From a checkpoint of a small sound classifier.
Model: log mel input, arch mobilenet_v2, activation hardswish, depths [2, 2, 7, 2], widths [96, 144, 216, 320].
Training: soap at rate 0.0045, 11500 steps, batches of 64.
Data: trained on simulated sounds of rotating machines with and without faults, 39062 training examples, 18.8 epochs.
Rows from block 3 of a small sound classifier, named by matrix and row number. Rows with one number belong to one channel. Each number is 128 + 24 x the weight over its row's rms, rounded and kept within 0 to 255. All counts start at 0. After the name is the row's rms in percent of the matrix's.
After each channel's rows are labels from the 100 clips, of 14976, where the channel reaches its highest value: "strongest on" is what is common among them. Only what is clearly more common there than usual is listed. The data: simulated sounds of rotating machines with and without faults.
# convs0: expand pointwise conv (model.blocks.3.convs.0.weight, 864x144x1), inputs 0-143
# convs1: depthwise width-3 conv (model.blocks.3.convs.1.weight, 864x1x3, trained with AdamW), a 3 kernel
# convs2: project pointwise conv (model.blocks.3.convs.2.weight, 144x864x1, transposed), outputs 0-143

convs0.767 082 [134 146 122 104 112 143 110 133 127  97  96 107 100  85 143 150 163 102 120 122 125 133 123 107 144 138 166 107 151 142 143 126 127 163 131 149 122 157  59 103 131 141 139 141 150 121 118 163 118 122 155 139 121 109 172 191 166  75 121 147 131 103 142 100 134 103 142 140 103 130 126 128 134 131 132 147 162 122 139 109  91 111 114 157  90 178 152 109 120  99 112 137 100 114 142 143 129 147 112 122 111 121 170 146 106 134 148 137 146  99 159  47  98 122 104 133 162  86 154 170 186 114 131 140 120 139 143 111 150 163 145 118 170 109 153 124 128 113 106 115 113 156 156 144]
convs1.767 036 [126 140 168]
convs2.767 062 [137 136 105 139 122 131  91 111  86 149 130 143 136 179 150 127 110 103 129 103 119 102 128 151  99 128 119  95  94 152 142 101 136 161 105 166 135 169 171 134 130 109 114 143 142 169 172 106 109 134 127 136 109 132 127 131 145 134  79 114  98 133 129 133 116 117 105  60  96  75 151 136 126 155 134  98  80  85  79 107 126 131 187 173 132 136 125 132 105 114 125 153 168 125 186 134 117 113 134  98 143 109 159 147 124 141 122 129 136 124 102  97 123 113 126 112 147 135  90 146 157 103 112 100  87  83 119 126 120 135 145 117  85 106 110 144 130 139 118 101 151 141  97 139]
strongest on: speed: fast; turbine

convs0.285 053 [108 156 144 114 133 113 127 110  80 116 148 147 175 120 143  88 132 144 103 104 139 153 145  87 114 143 151 109 129  98 123 143 142 117 121  99 174 147 124 170 162 144 122 144 145 148 157 139 110  98 175 104 128 158 107 145 104 139 154 126 130 128 152 141  97 136 127 147 164 176  88 167 160 169 124 156 168 152 123 125 151 115 179 136 123  63 119 147 120 178 151 107 119 129 123 117 148 138 137 160 138 159 148 131 101 138 127 162 127  89 122 141  92 118 148 105 123  98  95 132 160 107  87 125 141 121 103 174 119 136 122 119 140 125 169 116 112  79 148 103 142  99 138 122]
convs1.285 039 [165 145 138]
convs2.285 054 [151 147 124 137 120 153 106 160 128 179 144 150 123 171 150 167 166 140 112 146 121 125 112 176 143 168 107 133 149 111 116 109 146 102 111 138 130 125 134 155 119 135 114 126 156 147 147  95 153 121 150 141 144 141 172 147 111 133 129 138  71 102 102 166 137 122  95 114 132 102 144 111 122 137 146 107 176 156 105 134  84 138  75 175 126 164  83  84 122 130 102 146 164 138 117 122 127 134 108 103 129 129 106 170  86 154 103 152 127 123 135 125  86 135 134 115 126 100 138 109  70 113 110 166 126  80 109 111 149 188 147 133 133 112 133 145 143 117 144 154 112 138 143 163]
strongest on: fan

convs0.85 096 [129 139 149 159 128 147 149 131 196 148 141 152 155  86 154 110 146 172 156 116 148 149 154 122 133 143 165  95 130 175 143 122 149 162 112 150  95 151  83 147 145 122 155 174 119 139  92 136 136 150  96 129 108 150 163 114 135 117 160 103 100 137 139 146 151  92 112 143 103 110 133  95 116 150 161 147 178 116 121 134 139 150 136 117 139 140 155 124 140 134 114 135  82 133 124 164 105 124  98  86  94 111 121 113 106 161 158 115 112  71 112  88 147 159 105 123 139 119 168 110 131 123 114 118 150 127 120 115 121 104 173 118  97 152 155 107  90 144 145 130 169 113  97 134]
convs1.85 080 [120 115  89]
convs2.85 111 [ 63 130 144  94 135 114 130 110 113  85 120 114 111  81  91  92  80 128 158 113 147 116 117 106 143 116 147  93 113 139 101  94 123 134 127  93 139 132 182 134 156 136 112 122 111  84 116 148 125 162  96 113 161 143 130  75 139 158 142 113  94 108 121 108 129 131 186 171 139 159 132 129 139 136 166 147 152 126 176 149 129 125 110 132 133 135 142 152  85 102 115 153 104 107 126 124 148 171 120 104 128 149 111 111 119 126 151 134 101 141 139 121 121  98 122 155 146 120 208 138 138 163 160 134 163 145 143 109 117 138 157 147 121 127 119  89  96 147 133 159 152 135 145 134]
strongest on: speed: fast; electric motor

convs0.310 086 [112 157 165 109 132 163 113 182 132 187 156 155 204 130 146 119 163 185  59 137 119 161 111 100 146 127 103 164 146 130 146 138 146 114 121 143 127 132 123 102 110 139 110 133 148 172 101 134 119 109  96 155 141  89 174 133 154 145 172 137 166 163 133 153 137 137 121 115 123  86  99 131 149 103 112 131 151 115 134 121 116 123  94 139 168 147 133 106 151 137 118 132 100 132 165 134 125 140 106 111 108  87 117  97 130 134 106 144 147 147 128 127 170 139 175 140 127 137 145 123 129 151 112  88 139 145 133  77 176 107 123 120 154 125 131 149 133 117 121 134 129 121 108 119]
convs1.310 087 [163 112 144]
convs2.310 089 [134 120 138 178 133 126 153 126 114 139 157 124 142 177 140 162 120 170 161 127 150 123 134 161 129 144 132 143 125  75 121 156 146 103 138 130 111 103 104 104 123 119 142 102  70 110 166 135 129 110 126 127 115 144 108 149 142 100 109 132 146 157 104 100 145 112 150 102 103 141 131 124 103 137 151  96 136 152 148 151 109 145  90 123  80 106 129 133 171  89 180 129 132 154 147 106 154 149 135 155 170 116 165 155 120 139 105 150 158 132 146 152  94 163 151  99  98 145 127 104 144 147 107 191 108 138 119 126  95 142 130  98 109 155 146 145 141  93 106 134  75 172 110 164]
strongest on: fan

convs0.474 180 [126 137 130 112  95  90 139 150 167 139 139 150 119 145 145 142 122 141 140 160 117  78 165 147 111 134 133 127 132 108 126 144 154 123 128 142 130  81 113 105 124 124 110 157 103  82  94 114 156 106 131 105 125 147  99  49 123 148 150 140 105 129 127 101  95 168 127 134 138 122 100 133 151 167 126  97 155  92  90 134 149 105 145 149 144 134 121 171 116 122 169 149 150 152 169  93 124 105 177 145 145 176 126 144 101 152 141 132 134 103 127 127 133 153  78 169 168 160 120 144 150 121 134 120  89  87 171 125  99 132 102 114 156 145 148  98  85 136 115 126 152 124 123 117]
convs1.474 162 [136 127  87]
convs2.474 190 [149 128 119 124 130  98 122 153 124 144 173 125 132 115 128 138 134 126 107 132 142  99 117 137 144 164 108 146  84 146 122 142 155 141  98  93  82 125 140 132 139 153 113 116 141 145 161  79 124 117 145  87 122 129 112 118  81 135 108  85  62  88 100 132  95 108  88 109  76 100  87 127 132 174 150 156 169 118 119 154  86 121 124 137 170 122 122 127 136 139 121 128 130 131 151 127 128 166 142 110 163 118 142 116 134 118  97 134 122 154 134 163 103 118 103 103 170 130 104 145  74 105 132  86  73  99 144 158 121 121 150 128 116 127 142 160  90 130  97 127 108  83 130 138]
strongest on: fan; clipping; text has "clipped"

convs0.122 151 [146 131 152 125  93 176  94 125 128  80  94 158 154 113 115 128  94  67 136  93 127 138 150 136 103 118 113 137 137 108 143  87  95 107 178  94 154 110 124 146 131 125 111 161 129 157 133 156 120 143 116 133 137 153 122 190 117 124 132 123 140  88 145 122 139 159 125 137 139 163 132 144 157  85 170 126 160 112 154 102 110  96 143 149 146 118 147 112 121 132 109 152 166 194  90 110 159 136 150 176 118 111 131 138 114 149 174 110 109 145 106 116 138 106 145 115  88 117 130 110 155 120 119 144 138  85 141 114  97 135 131 131 102 154 131 145 114 153 153 114 134 124 115  67]
convs1.122 160 [ 87 131 132]
convs2.122 166 [145 119 117 152 136  87  91 160  88  98  77 116 133 137 184 135 129 133 150 123 127  87 123 155 162 125  95 117 129 120 163 123 113 147 111 115 125 167 106 143 127 140 128 189  90  92 171 109 146 120 152  84 155 154  96 145 154 138 137 117 113 144 122 121 157 111 117  99 122 117 103 121 111 156 143 139 183 103 110 128 153  99 136 136 141 141 143 121 156 172 106 124 118 139 165 129 126 124 123 108  98  77 145 132 104  98 100 160 129 119 158 107 147 142 110  79 160 142 117 167 135 164 125 124 135 112 149 140 136 145 146 126 120 153 164 128 197 133 185 131 123 137 120 138]
strongest on: speed: fast; turbine

convs0.618 087 [142 139 154 140 104 103 133 110 123 148 126 131  80 102 136  91  91  99 119 135 143 120 123 126 109 134 108  79 144 132 161 149 113 133 134 125 139 113 142 107 101 153 157 166 145 117  89 157 130  79 116 159 106 157 162 129  86 100  73 129 124  81 175 122 116 111 120 149 117 153 115 138 184 135 114 153 196 163 145 165 139  86 165 146 138 111 106  99 129 139 127  98 109 122 118 156 119 118 138 115 135 106  94 122 125 167 121  81 115 127 140 125 136 144 111 137 107 138 105 149 107 109 150 139 100 169 163  81 163 167 121 109  92 150 147 129 148 140 126 114 140 138 145 155]
convs1.618 023 [122 118  88]
convs2.618 084 [ 71 165 152  85 121 125 156 139 106 135 144 136 103 130 116 108 128  94 115 122 142 178 106 126 122 106 120 135 129 136 148  95 129 173 175 114 167 139 154 116 128 117 109 103 111 128 124 102 139 149 111 133 147 150 125 142  94 139 111 169 134 108 170 138 156 118 157 111 109 155 144 163  99 178 149 163 146 131 133 133 138 134 123 130 113 101 129 166 178 144 145 141 107 114  91 159 100 149 116 105 170 152 153  71 110 135 142 110 212 143 158 130 101 125 130 142 119 152 147 160 125 136 129 120  97 138 106 105 132 110 149 158 117  98  95 127 125 135 173 138  92 117 125 162]
strongest on: text has "speed"; turbine; speed: medium; speed change: steady

convs0.232 069 [107 157 107 134 146 115 106  84  97 101 134 157 153 115 138 115 122 141 107 112 117 138 139  91 121 165 115 109 136 102 126  99 168 103 162  98 180 147 138 160 124 130 132 149 125 114 158 123 135  99 202  99 125 158 124 147 114 155 164 154  99 103 163 136 109 123 145 133 157 173  80 146 174 173 135 149 156 163 140 155 135 136 186 151 131  69 109 147 121 168 147 105 125 110 111 121 127 128 125 157 147 165 133 120  98 150 114 126 132 103 115 123 104  95 142  94 130 123 106 133 132  85  82 133 126 121 129 158 137 150 149 122 106 153 171 127 122 120 154 109 132 123 129 143]
convs1.232 048 [168 136 136]
convs2.232 070 [159 147 130 122 122 144 118 137 145 159 150 153 116 142 164 148 156 150 103 127 128 109 120 155 171 146  97 116 140 116 102 134 124 133 134 115 140 130 119 123 140 136 110 114 162 151 150  72 166 123 135 110 135 143 135 126 102 144 133 110  94 116  97 171 143 148  79 113 153 103 113 103 109 129 130 119 203 105  92 128  91 134  78 180 157 153  95 102 111 124 105 123 144 137 104 123 105 140 129 115 118 107 117 151  97 130  96 148 105 109 126 129  87 143 107 103 125  91 116 119  72 132  88 143 150  96 127 129 160 190 138 141 163 123 141 156 169 144 144 153 119 122 173 168]
strongest on: fan

convs0.96 143 [140 131 113 168 179 121 119 129 106 142 122 118 117 149 134 163 140 133 159 149 122 145 147 107  98 139 114 149 150  64 146 148 135 152 120 167 123 180 112 115 116 149 109 128 130 135 128 121 129 140 143 120 110 109 136 109 133 111 121 118  98 131 154 137  94  85  85 135 153  60 109 120 138 123 106 138  99 138  97 117  78  85 106  68  92 121  99 103 101 143 110 109 114 106  92 107 116 106  93 149  88 170 107 150 134 158  92 155 114 118 147 124 122 107 138 138 133 110 115 105 130 142 123 120 144 130 166 136 144 143 133 140  86 140 137 186  78 153 135  87 107 127  87 139]
convs1.96 236 [ 93 112 143]
convs2.96 184 [144  88 137 133 160 169 112 149 115 117 132 141 120 125 128 123 145 142 117  92 120 150 170 152 151 145 157  99 140  80 115 129 119 160 176 140 148 100 125 166 130 132 119 130 139 171 135 149 123 134 103 138 116 147 154 138 101 151 112 119 126 105 175 125 137 142 130 172 162 133 125 147 190 115 120 170 142 165 136 181 107 166  96 111 111 167 127  97 125 127 154 144  94 107 109 107 153 141 159 102  95 138 135 118 115 139 156 108 131 144 138  92 133 137 113 166 113  98 164 149 105 119 150 147 121 129 128 117 108 158 124 120 132 128 110  84  78  74  78 164 138  88 135 102]
strongest on: speed: fast; turbine

convs0.700 081 [127 142 113 148 122 116 179  84 141 124 119 140 116 111 127 113 125 126 162 144 121 126 125 141 104 149  97  98 136 144 134 147 101 176 159 125  82 144 115 154 131 151 126 152 151 129  65 174 119 159 127 104 112  98 141 117  83  98 106 102 103  71  97 128 153 101 124 122 116 174 124 143 166 148 135 132 155  99 100 154 132 142 188 134 153 170 162 126 138 156 129 131 101 119 101 145 126  99 110 130  93 138 116 139 131 107 122  87 148 137 132 107 131 148 142 126  93 102 132 119  99  74 134 124 105 113  88 104 128 163 163  99 133 161 128 131 149 158 103 160 153 137 155 161]
convs1.700 043 [147 120  92]
convs2.700 082 [108 160 165 100 131 109 152  94 139 113 144 159 128 118 101  97 133 101 135  87 148 142 100 130 139 143 129 123 118 139 141  76  99 125 147 118 138 136 143  78 169 151 121  97 143 135 128 132 139 130 131  88 177 129 140 132 144 151  93 141 108  87 109 154 130 124 149  91 133 160 152 139 104 174 138 121 112 173 126 129 152 156 201 150  92 103 130 167 134  87 105 127 124  99  82 136 123 128 129 157 129 169 124 144 109 121 165 139 122 149 144 167 109 138 122 126 126 166 174 101 117 160 141 142  80  93 128 109 127 151 167 137 145 105 111  97  85 142 136 132 128 114 121 160]
strongest on: text has "speed"; speed: medium; turbine; state: normal